A small audio captioner, trained from scratch: trained on synthesised imitations of 52 everyday sounds, one a clip.
Rows from block 2 of the audio encoder, named by matrix and row number. Each number is 128 + 24 x the weight over its row's rms, rounded and kept within 0 to 255. All counts start at 0. Numbers have three digits each. After the name is the row's rms in percent of the matrix's.
# fc2: MLP down (encoder.blocks.2.mlp.fc2.weight, 128x384), inputs 240-287
fc2.21 099:121108120129140131127185122097107119152105115111115178100086156127114154136121127136140130117104137101156111140117138102138100120135194141102167
fc2.22 122:123132137143112134152133161097160095127122124146142144146108124085101124108162121137101060107162072149120114131132153120111142168153086150122094
fc2.23 096:182117155093130127120139123113123108155145104125092133150138122147115139119132101117143087121098091069092136152122133147122084152095105158165174
fc2.24 105:110117148085111116083154125137173169153082121160153121155115196132121123159117126142118125112117122122143123131134079144131117089146176134161150
fc2.25 102:129118098137128115137131120181138101124109131119114129127094160108114156126097100107149109119142100122123147135161126118142156076143103118177127
fc2.26 104:149138168115115132130157129128161118101123089139154116132156147103065140140133095106085141092128148134172112148129158119101124122120127143160108
fc2.27 101:154105153137144124110161165137109099102112109124125111117158137120111141133130138146172140110136154141108128125160134108167147107112146147132155
fc2.28 093:108128106084085109136121128177128111153144141119125145133100100118147092143130110104108183085131137102148146108113178117151118150137111087150099
fc2.29 102:109136163060169138130098090145101119121145136090116149113066119110131116113158103141113135102112114112073118128085146100086086103100111088135144
fc2.30 101:110109101168155102088101091098115128127121138124098136109135163116143133135101130090149121149115142138134115138122118114159162131168134138141145
fc2.31 102:139139132139142131153174105178105097140110127105131149124125081132093106095143142118081079133150101118136128160129149116142156096128132129141077
fc2.32 091:118088128163120140173130139155115130102099118124127073139149148171129154125154100120072138106093108128112088142139092147096138166126140083110115
fc2.33 100:121129127126156159100110141155140126133136076132080121127132115165138099103123128112132132167113147134129162118105112164089092154164100092105143
fc2.34 095:141119103103193127118131175123157114142118112125173120127107107128177165144129096171160136137118154119126112120096163157119158149074156156131149
fc2.35 090:154116106165143093115083131126132163094166178137148116067187149145146141149128122107159115119129149134150108086131127118147158158126119156124114
fc2.36 087:129165126124138136144160140120111146144140124135121123118113175087129113101132116166147126136148152172089123143132092137188125095161123122132154
fc2.37 107:118132096048207168102154173122160094122113118095137121099096090128152130115108134110089120136098132130119136114112126132114092143112121128121148
fc2.38 106:116148150141146142146117142114108147128154137166066135109183165124150131171116151151163134139122155101136165079130186140133126114112155142109164
fc2.39 090:144101104166123147129145104116142126150164130109168129119158158137135156099119121220134135147141183106132144135096133113138123111129147122122118
fc2.40 099:122128146128109109126156132121154143114162172136118140122107104126091127221035099135116156114117124125127144119134128140135141184130116157141144
fc2.41 097:131124151159129166151113133119134144134090098082132108146106104137148130073137137105123083176154108095124103103122150147083107092128135158110093
fc2.42 103:105118151094141115116146145103183166151129115151099117151082142147099127163098121139119133115110136155139115135131145090128120144138125141125145
fc2.43 096:145076132169073110118135125142135137128146121121140134155103119138120121147104075134135094140133131135124129152150110125118141130128133099114174
fc2.44 093:158128158172138146110167104176149111149117112131112151116137126151153133136136149142169117145165150092135145154111129122145141090148137161101141
fc2.45 106:140159152149128118098116122177099098130142119081118125099145069118128130118084160133150103173122189133138144120107113127118123151167082088113080
fc2.46 090:118142133085150147137129135149063108121129150122151162104120157093121148058112125153103067111087128110088139134111068139099109138155114173095120
fc2.47 094:143156108121128122185096151149125164136127135108179115087124161147102126121140158144103106080131153147142131129125104143131123148124163116100116
fc2.48 099:140152151126097123138136143153159087121122101127140157169103060083116108123160143137160110074131086107129085118139134105109116150092167126128143
fc2.49 093:157099165061168144091140141147147116126141142164096128117133136135093105090036148104122127142145131118084153131133089123141076103123157148116149
fc2.50 099:126103138099107114130141114159082128120104133118134160121086105126129100149129125112139104110132097078098123149105164101083116127099128141136115
fc2.51 097:137094101156105142114144124136123129143135150111129163119132093131148120130177111096162113152143127116148153133124130126128120105157197119148115
fc2.52 105:118136104154117109112121106081129140118124177131165122134136139153106138164121098164123111153128130135148091130120139139128157143071095175128129
fc2.53 091:177143149113108167098135109142106119134142126117109155147151078129127125160164144116151123086181100099161116134143152155077122117101123155140083
fc2.54 090:136086122126149133103124157159122120130150112077117102111105140125179149151100166132117096173131177108115145124111169162125093161122138148128125
fc2.55 099:111091135151163134124111133121116100155154132093111135113159160112155122140133134119126114140097170119114147148117139121106151080149135119116105
fc2.56 099:129104155107115153136137163156119136112154161129108165137152076157070091137102140135118118129138169116144133146099150120134141115107099144103102
fc2.57 109:163134147101096109092122144170132155116129155158128118121135125113169103130171134110152139153079102139100150132144137161124099166108085130141135
fc2.58 088:120125117104126144100165136122130124113114134151105127099103057110122119105104137112120141122123131123086153145098156118113145141121112123119090
fc2.59 101:135138178128118122119145143211156097125089152187154127118100114104135139112179110110099104108165115108120159134135124132091128146153162116098140
fc2.60 097:128158115124111107153149177142124118131172136113168081131132135106138137150165180132132084145141138149141108115144121155133115198098117146166142
fc2.61 099:106117096143131127122125134088117099119162146154133122117148128117152128099159144131141134146120184099152168098140151145171127115123092161142114
fc2.62 097:160166134138107129158108122126132139136129142137152087105155139154156131153147150158146116132102133086105127105150106116139110116130133124100123
fc2.63 100:108126134103081134126071113176091134114133105145097120128116114139163150130136094096175190141110136136125155136129163139146132073138150089141139
fc2.64 102:126114120130143133087147111083124173145129155162129139149099170129132124137125133088126139113127104145095147127136137136156102134111118153139198
fc2.65 099:135160109095127150149156155134137139128134119153130133158083134149100105119147129152136123120132140160146151125162116146099087155109118137122148
fc2.66 102:147125121170102124106113113178123162108109119170155112132118147101106124146161081118115130088133112126140070163121135085076155122160122150117127
fc2.67 098:108114106125149148123128106158153143138096130133118139147110114165147151102138120116111103122134120156122146140129126172119120153115076095140172
fc2.68 104:096101072125161128110124111107070118113127147124118158070122161109073123127106103122166127134129153113130140096087106102184160128140118115104134
fc2.69 100:118161143154156134137086142163123104164092072146115122151123100127176136152140148132116170137164123176115152153088150127134125110093148076114116
fc2.70 101:124138160110121154135165182105167159094126160150136117137120085151146104167152084093142154078112115111096096111151129101106103197084132160137089
fc2.71 093:148137131123106141109116121151154132126173149138122116123144135120154124124096102130106136122117131151110143112140134144122126135150135102144167
fc2.72 091:125188125160120152121139125135140133137141133089177097146105124115120144102146162140165116143149122188142150118156090119177186091123124089145144
fc2.73 089:128112129199098094165148122161116111151130123110153131143125114118140139125131133118109102112139104184101146135111108164091171095154128092097095
fc2.74 100:123152143134111102150137119119156140151113141145092141110187105157140141135160167122160133153125135125157152115163113123138100168078169179173113
fc2.75 103:115148085147153138127135075127114131118138118157119122118141153125153118144161102139083146135095128099147151146150155179128133131122131116176159